From a checkpoint of a small audio embedding model.
Model: 4.8M parameters, arch conformer, width 160.
Training: 16000 steps, held-out accuracy 96%.
Data: trained on single English command words and digits, spoken by a formant synthesiser in many voices, 52.4 epochs.
Rows from block 5 of a small audio embedding model, named by matrix and row number. Rows with one number within an expert belong to one neuron, the router's apart. Each number is 128 + 24 x the weight over its row's rms, rounded and kept within 0 to 255. All counts start at 0. Numbers have three digits each. After the name is the row's rms in percent of the matrix's.
After each expert's rows are labels from the 100 clips, of 14848, where the router gives the expert most weight on average: "top examples" is what is common among them. Only what is clearly more common there than usual is listed. The data: single English command words and digits, spoken by a formant synthesiser in many voices.
# router: router (model.blocks.5.mlp.router.weight, 16x160, trained with AdamW), inputs 0-159
# up: expert up (model.blocks.5.mlp.up, 16x80x160), inputs 0-159
# down: expert down (model.blocks.5.mlp.down, 16x160x80, transposed), outputs 0-159

# expert 0
router.0 072:124095112123149120154084139121156104132174132094149124110173099144051128168090126170132101147107114166113133118124122086142145135148182130127168121122117132165122117154106102090132132123151132121124148121093132135153112133118138182152103126103169138194084155133162131152119144117129102124134115106111122122125081161135114116120159147097080131144140119095126161105153147113135121133173107180130132144160134120132163098142157125086147132086094156160114145133108107135137114125146109
up.0 108:111159103101137162106141107139174167157080193153165154130137157095154134122114127122132173122127144171130107134148082125144133146090138103174124115141119107162104148152136143141157132122130144113105121141172143074140147128100132122136128099139115104126137117159139139089113077141106122124116090138109132144116113117137136136143078120128110091067111136124098144117145115131080105115114139125124117111164133133180152134160100156145118076174108134100123143097142075155121137158101134
down.0 099:107096141112134138158156118142131144141120146086144096160101116125100139116152161181135127134108102129146122112099140108114156124169124113144155095137135148168110115142119118136143135109123142121138143188113125110099091156129116124139139121130146105122130142125107131131149061089152141121129136144144113216167099154143128102104113072125094123104165149104140090117141106157124129132101140126137137107141125146106085183080103136116142119105133117126112079118074176142127128141195139
up.1 108:105092113134179084108143156102147102112142115120122159115131109149109127153168136128133135169162115098121176143102135113131170114102177131097121151131169138101154104126101119124104138126168129148132136142152105127171147121090139133106124132147114143158111085132120148162126124131159133137089123125135149146190161140106151101147156110113139147102122117091151172046114116123110102114153139109145124104100115139150139115111169105126133102109141134154149117094145112140090109075065133
down.1 120:117089150141102144127129153117091114116121132144116132172139127124133150129110069123112076160131103128083165084130135130117064103104139175106142098104129159133125137158139119110134161133156132145131162147114093157106100111144156168119144149112178124128145139136124098163118176134128183126149126104137093088110076133156101112143135103154108127080154107116113171116124130117110142173129100127146129175154123132136135120117097114097169145111114097104173175121129098142130141131127119
top examples: voice: low voice; whispered

# expert 3
router.3 064:161081123130153164165106147149172131115148121146138106142146120176108136115136133139165094139095105121121122098065133103139138165123147150144148124109110170184103160142115147084126123149119144091166142127112088140140109116109142161124102163123140114190133144146111111131098163161117112132117131145145173138143095128112162125150132157100100162124095088128149113128120135120119088112103069122118131095124146128139172113135159100116139157134120164150098131141129073138103097112157106
up.2 118:130136110142126151144121132148124138141114106122157148153151117127154106120111123103119092123126081176077126077125107108115156145172116100165139115094115143108079124126063128115176127130119105112129111160124139135171120121109082100120138087100131158151116168142130132143099117136088157138146126114169133139176128084133138159137159108156127167107150170138176158113127131132125142129092113147105132157100122107137113149130114108117142108144122100162138162119130060149102177131112172
down.2 100:131095140144128126151103149107098160122123128105135137153138125101097123063155128097096169127142153148213129139081138144121132106146114136159184155122127121131129124132138149124102139131158095131123139103133093129068121141137145126134144107134036107148128109132130164077143148111116125121130099126103148149132162147155152184087130149140108131134141124100128130131122122133088130132106153140126129119125145124099118133127115132127130149121142068140162101140150116191123178132082103
up.3 102:116116101130164126120118165130169161132121125094176122103102101146111112110098112073095142144147122113157123119129136121116135151123126161139136109131118123135069147110115146163141149135117147134133135123113118121175118104107137150100115090102146119094103107133137178106134108113167127140164135136115124139147141138110174105148134102128138158154151114113144125148106121102139142075139117144132121110126109199108141178179072033119109151144122137138101183116113114133164157134136123
down.3 101:164125162135136129132145135094111143104124107109100167152164142163114152084125130141144161120083131131128152113168140161150120163174121087114151143117166134111134124098144119127128110159110120112109141112160104137106101146143163140126125113148155126125128153130117133108156110142102118135100153096133115121117140159140153142134106126138042111079096088115142078104126126176127121122103091118118144109094101125122161140127141164089144151071081156117145112133189145156083153140120119
top examples: voice: low voice; mains hum

# expert 1
router.1 082:141094115115154145122139129160101104103170120133121130124161110157138111133107122157167078098107102142135122087100119096146118140111107145119168119107124160177116155153122132114130148115175140146189129142161095137167108099105171171105128124089137125123136106133118141110105182132095098165132117151113152139120067154090134154151129155102116132096164107148136138112151163109139109112152141130134155102124113146165139112126163110117093157115121159179113149153111089118079130103138124
up.2 090:134112150120105131131090104165096155078139111158077121131134103130149116112102145127117133134132158119184167150132109167163136089123150147125129125153091130107119109165103134153127122123165173139148144123098136116118112166098137116123097168085110121080146133140135095128127109188098102114123142151119128120101129095112117170114115105051140126123134130154144115134151124152113154147128146118132137117096064160139097072125136093134150154172127156160172114141149111143144117119128127
down.2 112:115125101113094158115134120085106124126172120120181154097121151124141114131130132123147129157112166167156090113130134090141197139118083097086104108127113134159101115074127112129157130154114127137107136184143126137126137079117157151140173121105132158133143061121115120077140154161153137115109119130131121158163117170110124115103104118139156141120171131118136137094118110119162094107116124117126116117162131116152102134127117174161132127133112123124116123146124189096129098131175164
up.3 100:119145123137150087166106119129109124127090139126137177120159120139144116124118124105117113124115120132090121084108119099137105140082139094112142159134123175168161125157112132117121110100130163110122150133086101152157142121121109128132130175166191130175133173118131119119152125122142165137121139119107152138110121126110086114152145060114109146103121166151137159096157147131163104137133094147138119104071115122118145140114184168108141096155126125181134110144086135100114076141149113
down.3 110:139164096110114142154135142119116186143109137130137122139126166097146136128103143124118121145152135108169143130092149149131135116104123113121147127135120099114119125125117128135142167155145121150124147102112096130121089129137157146121154093117112139163140116145132112105112128082163148112083122076144095112138124127150123150124120126126165143174145103085109112114125138063107146152121156109137153131194148174142100119099081109187104103122148066114145128086154083145124174139124068
top examples: voice: low voice; intonation: rising

# expert 11
router.11 069:136088114151162171155104156137146147140131107091134126140124130157111146136090122152176096156147088156129124080075123090159126159123130124103159159127112173179097142153098101102106141140113127140148133152135126127143114145100154170126110120098165123163102120141099114156091166168124111141107113121147128122098105151113136099118151155097090149117124093111111145122137156076161101121145092162119121143108084131134147089153130128122155138091125133160110157148123111097103113107132085
up.4 110:134092149126124101115151172119120113088115130144120092107143127178118125129116105143134112118142162126178114124187148080122152135149119128074128135130144097140115117141147120133151079105135134109138126175154117129154088108113127099159114117071118107170124133121122109121113153120135141147130150146128142117123104155146143108120137100087105145147142088102127124097100137126150151139111212152116155162149135133113135112089208078127115149124106155112116129181105151143117092143150122
down.4 100:166127098168126153127135134103150132145121171101120137102147118154111119110144170132135069117145097105069123115126100093116155126130128176122141123110129121111131130125136105105138112161092149186140165131151111138096121123143159186141116084163132116126150116119095119119177119129147099115151089106135148129127127119112104139160106138102139097126131154148120152171140147081082161134179166132119147094098146081143133111147104134095130095159155107122114150089176155136104125124127105
up.5 117:104118130111139128133127078105124134159162100151147108127106096163135122191162147140092055117120129097117092112115119079063151125154123154125129129113127142149137143151061138098123128126110169102099132129120124110143122147139147114135101083153140119125136118124149136118143174128155121142140109170126158141114118175133158079089114190124145163146107132161096126146123152102158136103128121138130160135104120130078109140093133117130137144137170116139119161124107131162115142141078123
down.5 107:129117128156106151145112153124140137128153180124106128137168100110118178061144146128144149100095129159140144130106138152122136139082149097112131125119132107088144121141213107146157117139136100190136124089135148143107114101099150085127147136139105161115146146122136158141120100128117136131137126110151114120174144133102100154121131080121131098143135138060128095142125123169113104119134108176126130166085108112174120097122111138080098106116098150156122146139091123132133113120150137
top examples: voice: low voice; mains hum

# expert 9
router.9 158:135139118119115100110148138108125110126085158114106160134149097098141179091136152115113181166153131106101153141116127191108093112092143132120127097119156114110147106103108115150138100101124126129105138135079161173103155142148148086113144171165118113094138126108116125157126081113150171152098151090122107099164166117143115147114159122158139111124113109171159142094141112173105122157144108153141114116089136153136095139125118085136124108122144134134154099093151141147159151138089123
up.2 131:097163180084121149168116109101121117126119147135145118092124058146137125124153210087095093170122171095171128174177102121147142116144123153137137131158132169146128138142154132120112156110096136111128149132134122112111097116124165081137106119126109120162133099125124150096149159097130110129160148161143137148122143118121145087126105154123085131093109115160138125111109119130144118133124108127130128121105157129131148103119146112125158137127138126092136112100147165098075125141072093
down.2 103:169123116097153121120118119098132139142139118122153146155150152097136128116101095131118120167128103129126139099124113148100115103116125123116132138140166133129091100102154119101111107138123155108141108140140127131172123129128170143112125128095127181118111001123141074166133147101126140102120139105174145156119162148143091151104145086116128153094160144162114191134160112106124145138139149151114122107103105104138143118146120154145092111134147162144128099143115154117125106107150175
up.3 136:120170150159145160119158180079115165119140114162093136149110124062132142058143127115154156112109110139165121127089128152139102101140142124114078121120094114108130117112120124111118151124128118167115097143097147126119118145161124122114114107172156142132136133087134116147138121130131142119111126153125143140193128092088145108151099134164184165156117125127105110107123127112127136113103085119109144104094130170129200164129141137137124144102131127155122135115138117094098081135143161
down.3 076:120149139117149138091113117076142130139110148128089109088158122121113115149128135122109111156161171094147158131097147121105124111099119143159126139096134145163100130083116160158107127092172124127176134110113131110184114091129087104149156128137124105128131112147120094176128148101166118131144147127137142143124104127120124122123127159117146165131126094118161081126101127167114115112101171099175137125149122065112134118131161118125092125133112166167167188122126095118095129145166092
top examples: voice: deep voice; /m/

# expert 8
router.8 112:135176115138128135116151140108124150128114103121084132093099137166121080115148154125124138134123123108121148151145110067098152131155092186092128166113171118098147136157139143133142149142113167158125074103169095130195129122157087126113109160139131131117117154119096078119130174127149122145146121152135118118156104137149124155098077159143159167149102140101126134146110143103089135116125128128101157128131134120104102171101129084159117097151123132092163140156127123140104118141142149
up.12 109:128177093123121164145106108147146101104124117156128170094199104124156105163092153149104161113135114144156121060125132144157073162168091124141143114100110109100130113109136086122149132123122128155129106134104121158133134160126091115125154170119151173116148112147147118154161166093168124124138091118122117116127145129122129112112149087145129108179094126118137134108147131102142143161133111112119122139175119105140091154114103119127139134084124069132105131123128152158103142149152096
down.12 115:116145138149114113121137118109127107136114106138141101155122168127100082155143126103115135117116177128121126147134115152132145147098096139197124115122169133145113145144152132153106149110124130138116105129159124070139118149157110111129109100105128103121091179110141094100100123153162148200152079085121148147114159123162117170136104136088099140071091094177127089123129157169107119124106119128132130126154132187113112136095136114146146096161135154134127140094138131107120168129126128
up.13 084:092148119135150147142129075149167093115092094131193081134140137130158154115141125129120137091166148125143158124165106129091114146127121146141106133110143149112128109153142174082144140146115110121124104154143123128147098168123133114104150161089133113078141111122113118073159139115117139134163135108144164176085134101097129125089144104112114147158125124153120096141130121140156103146155120110135120093115096143087159108103108119076160167185106140155121139126140097158127145136121099
down.13 095:132136175154141137128084139094143106131115141139111128155144162137141143115145134133128086167080148133084168156072136170101160132098162128117129140111161101152118089089137096160112113130102168109151111145118153138135141092107116160117125094087136145141118112149141113136106108128116125166118150116105118126109102073140129148122142184087127125125120093088134156088120113140122177147132167119136088142129154157153143116150163144177132107136125124150141159091082125106123114082130127
top examples: voice: low voice

# expert 13
router.13 065:121083121132192147134119099119134140100152067098101114123135148166101134120129097174156127142113111148138123138105114083138144167121158146101168125109148142154133156135078101123146155156126136136177145155152117136153142105139142146141110159114159161150134123132144115142145139171101107165129101131143118112142098183125156080155122162102118156105124083141123135098135148074141124137137136138115138109098122119148128125167112125108133139068117164147133160191132132088131102118148110
up.6 105:115100163132125132114158152114133091121128152122139171134097105167116131148165091142121161164094114150087159118093129125128153109176126107137095115093161147109143131164118139095083107135184131125104126157150072135116157147124147157115132127136133121147138096136107144109110131136141142133116101095111117126190123138118146112157102119124121169084124117096147157082141144091111114110125110136145109131163098173139196162128157114118136114096144148141167111106140097139120079132093151
down.6 119:159114156129118153109119123134094115137128142136115169120119106142120151143116139137147088147128077137111176131096120130145102095134127188115145135142115091151143123123129138125128126169158143137104128123155074148144118119125137096112151117116113126112097155136102126197145119159095161119136114140139094118115088140142107116126161105140147167090115149159138183092114138148112152176111147104117139134111118124112079115139100074129146146120108096191161153115137062159102095111129095
up.7 102:129109140135096139162109147100133143182141129141163173116106132096121118097132146134118115173102093102129119162112155135137119128141136154121100129131116164127135129087106120114128165109092105103145137129121158156169106116060132139112127148120085113159076129138151155141055098159114145163130139107194165141116126173118134139129136137080141117108117114094154168124124132178137122103130116146116119122087166152148105142108117123131154109119152130133159127089170114125116144117108080
down.7 098:127139170170122127158163152164139106114140143103094099178136143108152097162105115103149125123118127156123155115125145150080135091115162117137120144163106142113102112153151118151139124140110097124129111162114113152104142125123095106132101153097104128065124104123127135126149132098125117128121103127118138125198131106143134114134132115167117110166162161087131079155083105099126143170094116096139138092152143136090203141113127137106150134113125099122128089145140107131169172141121160
top examples: voice: low voice

# expert 2
router.2 078:149082127156152132165095140131120137143157153125136130150122147134102151097134104162168114121100104122120131099105133093135117136107148143142129147129108159174087164160126175099150141167124137121214143130116097114154074116133125175161087117064127116139125138096109137106122144167097104122148098103164162103136117147090131115145116169099128124126156087150123102123119157126115117119117115112143147174163113111135148127094146136098136147106095132131094163140105114133122098118157113
up.0 105:182179133134127150082132103135156110105160099123109107144079104136116156197133144154188138118120109108133155168130097122120107129092133117171109157116147112120125102127094097113126111108202175144108125133157111110098078146177155117138141119134128094132169077119143135119113151123164112111135132102126142120147125155122159132123131126134105133141142128147119086152140132072118121142123113112130122109151137133139134137124169128111149151121069137117130113111145147089126127120063141
down.0 097:120099127114137146165057129105143126133117125147130161118108126134119152171092156157140143170126128147110149120122093130120142127089127130115129088143153113154115119126191097134103138122155111076107144143127168169126138140119153155131073156106178132144114160141130119135129103168097137128121098133067091103077123148099116148132092108157127146125074116156189136103143137139160126163121156110129130133097131143125105087128126108106118121156124119161147138138113098145092099107160123
up.1 102:134114132091134135144124095187137098128152150149118145103155133140087155132121133102108143136091110112154127088095107201076172111123164152116124143095139150089107141140151085151168143117100105162142101156155166122166152121123141168132102158136127114131123122117121128112125115168127125141114138161116144121156131130130090148115121113073156072147100132165134076081098142134142131105122129121097159125082129137113106142101127098145133143149139068129119109132159128133140142110142156
down.1 108:108140148142120130125139160162140142121099141136148153171090138138131139135078110144126169115138143167113119129139154119144142138125145110111105117112102136150091144172102181120118139106096153105128162125115075139084125128116135148133160097101171127103127165148125107125142123112155119074111103105144102092109120100149135121137163079113128178150094168099119153123088136110079126110097141141125111130163128175142097151083139114122153102191146130090118144139164132144104147132133086
top examples: voice: low voice; whispered

# expert 15
router.15 072:143080147128179137172113156144145109125160118117108123157119105137113133113111125159158120131122075139136102073108129106150097128129124134141150126129125166191128119145096137096160115135127141127160139148094117101187114101083172140139108140059121158171133148148122126133093168161092093152118093126127137109131106150116118130136118164093103170095129106122135135113124140113127115154143092145108145122103126121151167110139164140114145153085123149158103144164089081121119102125118115
up.4 089:119129087135082109091116137095148154125136138149116113103103085109130118079111105109134137143134131142139159073141077100156155133102136169124135099166137122142162118151080110139092094144139105083141110133122101106153157126122139135130124124106141106156146160124113108138120110146136091163106104126166145116112143176135160105124131135124118170062108153151100155106136094126144149122124129161141134099085136149080152120158176142139127113180132138146115121135120204123141134105121136
down.4 093:111125137129124132088098151124118101131115142137144087122185163137139096126158124155121140138088109107147141111083143134131108131119149151099130119115130106162145184105157141132203129137195104122114147123106140135112081108125165148133135118084142167125134076130123104130125143121100137147133150128115127126124120088111107116140152137146107130166132080120127092166133138130130117120138177125095142085157123148136135134097100140113077097163068167113143166131137080169140110116133109
up.5 089:117127125118131081091137133130110128125144108090114102150075117112105125089184146128146110090100150176137116185114136104142177149162111126117135138123127142118120171159092129125119123192107105135133114139142108121136131125143141131135114129108100114165137126132129157161106176138131125147142119125108061075173109160159153137148150116143157150098129104114109113113166100128171103136112049119113137157112104154126155147129113118152121110126114169137153101143128101136109158097124148
down.5 086:121105161104130174112124131123124103092117156123130089150158117161123151100167170094141113124122123123117125107114138133167146191096148116126138135138149124117156105151095155150151137122190133102139076075140141113116145106122159108131136136091141134089122165129140123125128116117127154162118121162072094121115134102134161071134168139166139125122162148097115109141124077123116114135169142118124140132108133135123115101139124104137165139119087093130135115091108172188107088145129097
top examples: voice: low voice; intonation: rising

# expert 7
router.7 080:117073105133152163160130140135118108110129103149132121157112122134131123088133121174174118142103095154137130086078144095120110108114171157123180136110102180199097156159106148110154109146127147138140158135106108109156113113127186145163108117115142101150113141151150140095133150150111091124145092113123148151143112162120127115144087146101096147112110133135114135136115133109146088125119120141120140138138105108139129117141170133120134149093109172160115181114105083142100088116140091
up.6 113:130098126146091181160105100132128163145121126128104100109097211094108095070151152133160126144109125123107102119134138104158100117117098142115124116161142118155070134123141124099111140126137142105139143123157091092136163120147131167138153083134121128150124132124120133109152117120163127109120094117051138128142139158170140125156122105101158101079086114157107162152141146129106134134125118135158131136145141144131166120153132090107120080136146096137138152173129143129120156122138168
down.6 108:117147139137140118092121120141137111110097121115132153123158091143126149082126139143150160130098121158185151097102147166124135107141162129146147104133136128107150146160170169130097131102153078124120104134086176141141151131107128102112123177147115105170110092128121126155107134116104105126136115210143152138102118175125089165124156070119141120158132131099082139093144097136110143139150144148124151135141127117116118120103130079115131162097116109096130079102157133146164104143135119
up.7 103:091135122113143162097145066120164113127161108116075172144131084142117104145187162124155152135146083107108111148100125085107108156113148139164116137153149123074126138135143127127113086124154139122146133120147124111125092112151142139125143167108152144120106113086105135130147154131163138129098117121109131134184083143152165063150121160111116132137095115088158115118124158136098112130124101081135143148103112148139124113136115148109136171117139165128144153098156141153094150118154138
down.7 097:097064095143094147164131131086108086170135106162131127149154150133123112140107119114116111168103145136135141113147129120108132106090149161116142134121124119171111145170187114150095176141159124135108131083119108135128090099093111111121112118101120145156135134143153150183083115160114146141146144157134169127107096176183113140077150115096150124105122130143074122097121107144145147161122159114130124142156108138135128153140144089111138124134105096136134127166126124108115131102110094
top examples: voice: low voice

# expert 4
router.4 069:154107131137163115134108141147145133147121113169124114151164149144133167122125104135136077092082119159159109072118132085109111102101109128155163134096109179176097159137123160094148117146144152093170172118122107130146111137128128127187127139128120118138144150120133128091129121132117116158134091092164170124126140145114112095135113153081115114152149113123095135145104149107144102130088121144109115165142133101144143101119128151094152141123123121147086172131111064162174129137156129
up.16 092:118139097112145129174123096140130140143151163122195101139105087125113156121113147060126126141099115099076118143127125097149118137121165118103153163130162129146125129132132139142107127120180106093156106085096130102171128145148099112123110091108145083137109124150131119099133124144133122141153083141135125128123087179121115095124123118124108135158079126149117154128136132110138114151115144139139139153104110168111132112196166097149134166153122149169139135176121083093161120111115116
down.16 095:102125177115112108072097150098102137085147141122061094136137149113136117112105105120148092162138139158177128156112119125126167149130134132136131104120110135140106140145135114162138164141117153162088144124144114109129166145157130133144109134095102140076161178139108103094151148121113166135121165163094115140143144105122124167095100124124081165082117127146137120089149139160121146120118127117151167118157107119132121097085149150104133111109136110109126093103114112123140190153160135
up.17 105:107070178141120123127119111118129141124125112106112068107130089164126144139104197113123124105124137129126112103070126168123135109132148103132134127113136133133138113137136112163118101105099136120113120101144130152155122164103133096126152162158151087145124120160105124128113169163135169182153091184117142148117080111127128161119142116103137118119090123123141082121071116148154110164126152113119148152128129174097155133138175160151097104144156122129136128112101149140086155111131158
down.17 101:105198099150120126119097144169144119143137126119135171098121093102121166102092143151172121157114117151110137152106105152114139130158103196122125100091117145108130089100137104140120134138108125084132169162099132133101134124116143132127152162108122151122143103142101131112131116119137085138173121130138117143102129154137117160140100162098161152133175151129094168135115117115114166140115159139143175110142110144151090135093141116149117108174125070128106112122103113147122079108131083
top examples: voice: low voice

# expert 12
router.12 180:140167127129079101127131088119107113133109109137104111133135120115118149174153146103098126087109143079145103171164125134139152102135115092167106146161088130100151125083149139153086120137112106122108142109150146112066084147095133093109157113161111116109144120135123127112172129131135129106122175135155129168145143128099141103114108101160127138142111178159131139134143090149149148131090154084129129110140150143133079154159137157147111114149118101124154097102172167148111151153124104
up.8 099:102101148134119157119135163076083093125155130127105142141092120119117109124109159171130086120107143123179111094093143119114134097141133125080116146134116137138101162108136104109162149106138157113091127153087136136116182115181154153146092128151134114123134151136106141132140130120117133107131141157148129090129157142129134094096141141130109159136131158144120121128085097161152091146155156159121108137147113171122160114137170103136092094135129138194098118118094114140084187101145124
down.8 104:159156039127136105110113146149150147128115135151118072140148113138111167156136120134110137157131087101123104147126079125152121136151098156109124149129117116119170095179140171122117106149139122146146127132154132176103150128115125143129158117134188167123098141094122132163152112137150115106124163170149141113073118084126108108173118140116104102096097139107112135095150106154095124117107136157079123131126150099134123118105125175139113122153117131152130133124162108127145073129107132
up.9 101:148130120132117143097141158127172141149123123122146141175166147106110138100126166097100118121136134127099081142102139166109117125142158147126071131125137120127092144135140117108156110104118096126120111113088120140133118145126143157128120112127124120112149134070108157102083134153130147154131084092123108103136118157124158093146134044119115144136099094155143126149121160145146119160137091150141104189103099125099127164113096139115128126144175181147134118124149159161131126096150191
down.9 098:110137161116122105126132134099119138127085159155083114120132122115150113114127107131119141152074128107127129137115111126153164149133115130145140154109129114072125129116145130127127118193111122096149140092162134145125118092141066095100151149154142143119109155149142116126179139115153141145124094161126132144145151110109126106129150158109121110168113118110149144171117105151131170127152221112091131157104100075097128101125095186148149130082118124136106129135105157110102106167135125
top examples: voice: child-like voice; quiet level; thin (high-pass)

# expert 5
router.5 066:128093108148132173145123145124137111135141120133117124145128133172111141117096114166167121135097096145138135104095126081123124148120161133103146147134127164207134128124098092087140105151139135118160186145134144122172129103100140185155101128108155131171099152158098154148098172133107081180129104142142138127123116149123129125146144147098108118116126112114125103113117167101124111125131082151135166117132110114130172101138150133098125163085142152156118189158104109112111119111144129
up.6 107:126137114153087135164118126171140142161119116122203130137138109156163143141077158105147092135132100097105119110124126150101108119132117081100113116115129150097088134122117140098097143134117127132145158166131133126118142111136121169124102138118113133134153148109133124146091178154101146130109099074131119120118106086133127175110160102103165143117153137132143106158164182108171112110155149127115127133124122164137115158103154144128139119116120127144151154113088110141148090111052178
down.6 105:141142166149141107125131097096114128091104126107107130128124106123135135115099090136132121156143085135115167113164107192143137146139135134163169152154126125140167086102134121141092113141085088119136139126165150145132155117134160148119167144132152125078113146114124161114151132108087139151137147154090107104189161131126111142118123128112128111133134152093149143060107139116128105150081126145132153118133131155145091123155108132138136143163101046121142063122130106144136117113145152
up.7 095:125076126154136137195140117130143092141148129167151101122166110136123106112153061179142105122148102120106127153110126117162110133110162146123126082151137127108124142179156137095127119133162149152158159107113110128104049120106125130142184107117107099102143110132140143136158071124145134121140099093150153118150096191131111129126109148116127111143136102082091148133103117126100110098153140132147139156117115125132117138113118103154117119141113178121152122131157103152100125126127090
down.7 113:089105156124119124089170128141137115146129073181105148136145141119111177153126152108120088170133090135120089097165127099173132113130075154157090139121130142138168120115116122118149128118058117136131107144141145113123147134130185104116084162135108175116136096125112125101130138142122121137107167167168193144132144110132086113146128110125161100096139130135090152092137113123126136156150126126121138118133136113114156120149119118104132169108176145123113070130141121103148126134123116
top examples: voice: low voice; mains hum

# expert 10
router.10 054:126073126150189170107106160133173103115153113126120133146112114125123136080127104153123113147107106142107129108114122122156133153128168127151141135105106115172143166165113120110166159136145140152153154164151106114151094139120136159126140116114144127183147123128151151101093114164135066141115107096162150167137120170128150098128106167084144148136102090130124117136124121131146063087133121110143121140122137095145134129145132114098139159113120137133088150131112118115108114106194082
up.6 092:131124129135157148077127110170121150142176105161114114154127113129170125149111077130150084125151104185116150123115155133122126124113159130108099121119154130105092127083095124113124171136120147096155100094116118107132177086159114185151101123139121131134141119134143171119155122109104118118106115144118128137101153113138142167128138081062114148141121105115142155087103100158132133130103110118174129128101109114116116158137140119111151142121099127102172122174156161160154165138130083
down.6 096:126117117142123133153137165130136152157136151132176113140134150103107105085131157119130165160108096118102069104082113168143134117116092118100144120110120107114141141133131093098062132119112127073156129142107111123097123098115126125142172122123140104098134110141131130151120180081149097130138123111082157086177114166118110148145132139154144134191148174164116126187120115102142171137160156118140144123109131134123146135095135142133107121083140076126141113119137114101139127139110151
up.7 091:130133120132122184116083092119121136151105104135138120079096096127079128139142144139101127141166155113129149143117096132115131102128175124158149113088154145143115118107161102114141104136078100100145121148090132150115147133111130130145119173098122142150126119112143112149108157166088111149122129127149118112086103127086114106119129148155131120132130122145130154181088099149165146110120145126094121137067147168143129105160081163157131119126155181152186156118081143114118133102151108
down.7 097:140142162108152095113127126178146158135152150170105099074107131092158131111141140130122151140137101146102108114116132114165127124110116104163073133152114124158105131101099111135125077153162139194131139095163125123153123152117131110125103107113116075143088142126116107146110150104132142133092118146107158128162098123129137131088107172147103153135104161145077131121133148121158104108111125143146139114156119151103114138117192105142124110138145175093128138177127142097131081126168138
top examples: voice: low voice; whispered

# expert 6
router.6 152:086111113121093151102121136149122154122178166140150111096135150124155096128107082084109106133178165195116109126155139150140138132154124113144096119164116108115106124104113098137133120127153093098114123148123145113116129106101103133140148096121117156175119117148157135162140129123097153111153139156100098133101133081156112124106154086125129081123172158094086131149113130124130174106135163107114137152138135125127162109123081153143143140104139121090127164152140164096171085145140146
up.12 162:096096088069144152069101134159141154139112164123124145093138152154122122161091146104116141120114136102155123145166127137104108146163075125116112105114134151097126120161093087126096117130103134083135119118113139144172096134128126132131126114124110170136108111104155119149103167119154122133150116118124117113093103100120124208128137131122141131136104139067160120124127185174121151118165115135133139122138115146113110132097130128124148155137138133116122159200149140122160135112128182
down.12 147:154163133141137102158166099148149117137166113132153156116115089115125149117108097137116124143152124121115169098102101156129108119126151129128143145090127115134135137180140145110178121115134125139128116141107095099145143112168089160131179112122113114127098152127101151114127100128131157118142119044117126153156129116142106080154155134133122078081157149216120093131160130101135092092146149140101121126128156098105131133123136131110122163093172155134112146101097103112127149147142120
up.13 171:144113133103185064106141154150127132117140139104126141141124111128089121160110111158142129135165132110135150132134152124128117124124175138120121159137135118124161134094115116088136166135129144119109099135105101121135133114129177158130140113105142123089111118110110151153107053131121171158121129051125117106165155106116134104182155172125091124131186138136162145110138107151120079128139153110156119119105155120136162135095129087083168147090096106136131088120135106135131127109155138
down.13 130:130148127167140120091130148149155118133061125115062116137123063141140149141164183142088163096123115176126100119135114070108136136118121126156106118129133138121151145171148167121127115105104139143133108090134136150111163106163147096134123135129116088133128106143104120102125175154138102102116133148180174126171128132129114142099121125127137170166106127133116107108140110092142107118119127147134128118091101115123105146108163146122101105147132199147167088112137138146120124140107118
top examples: voice: high voice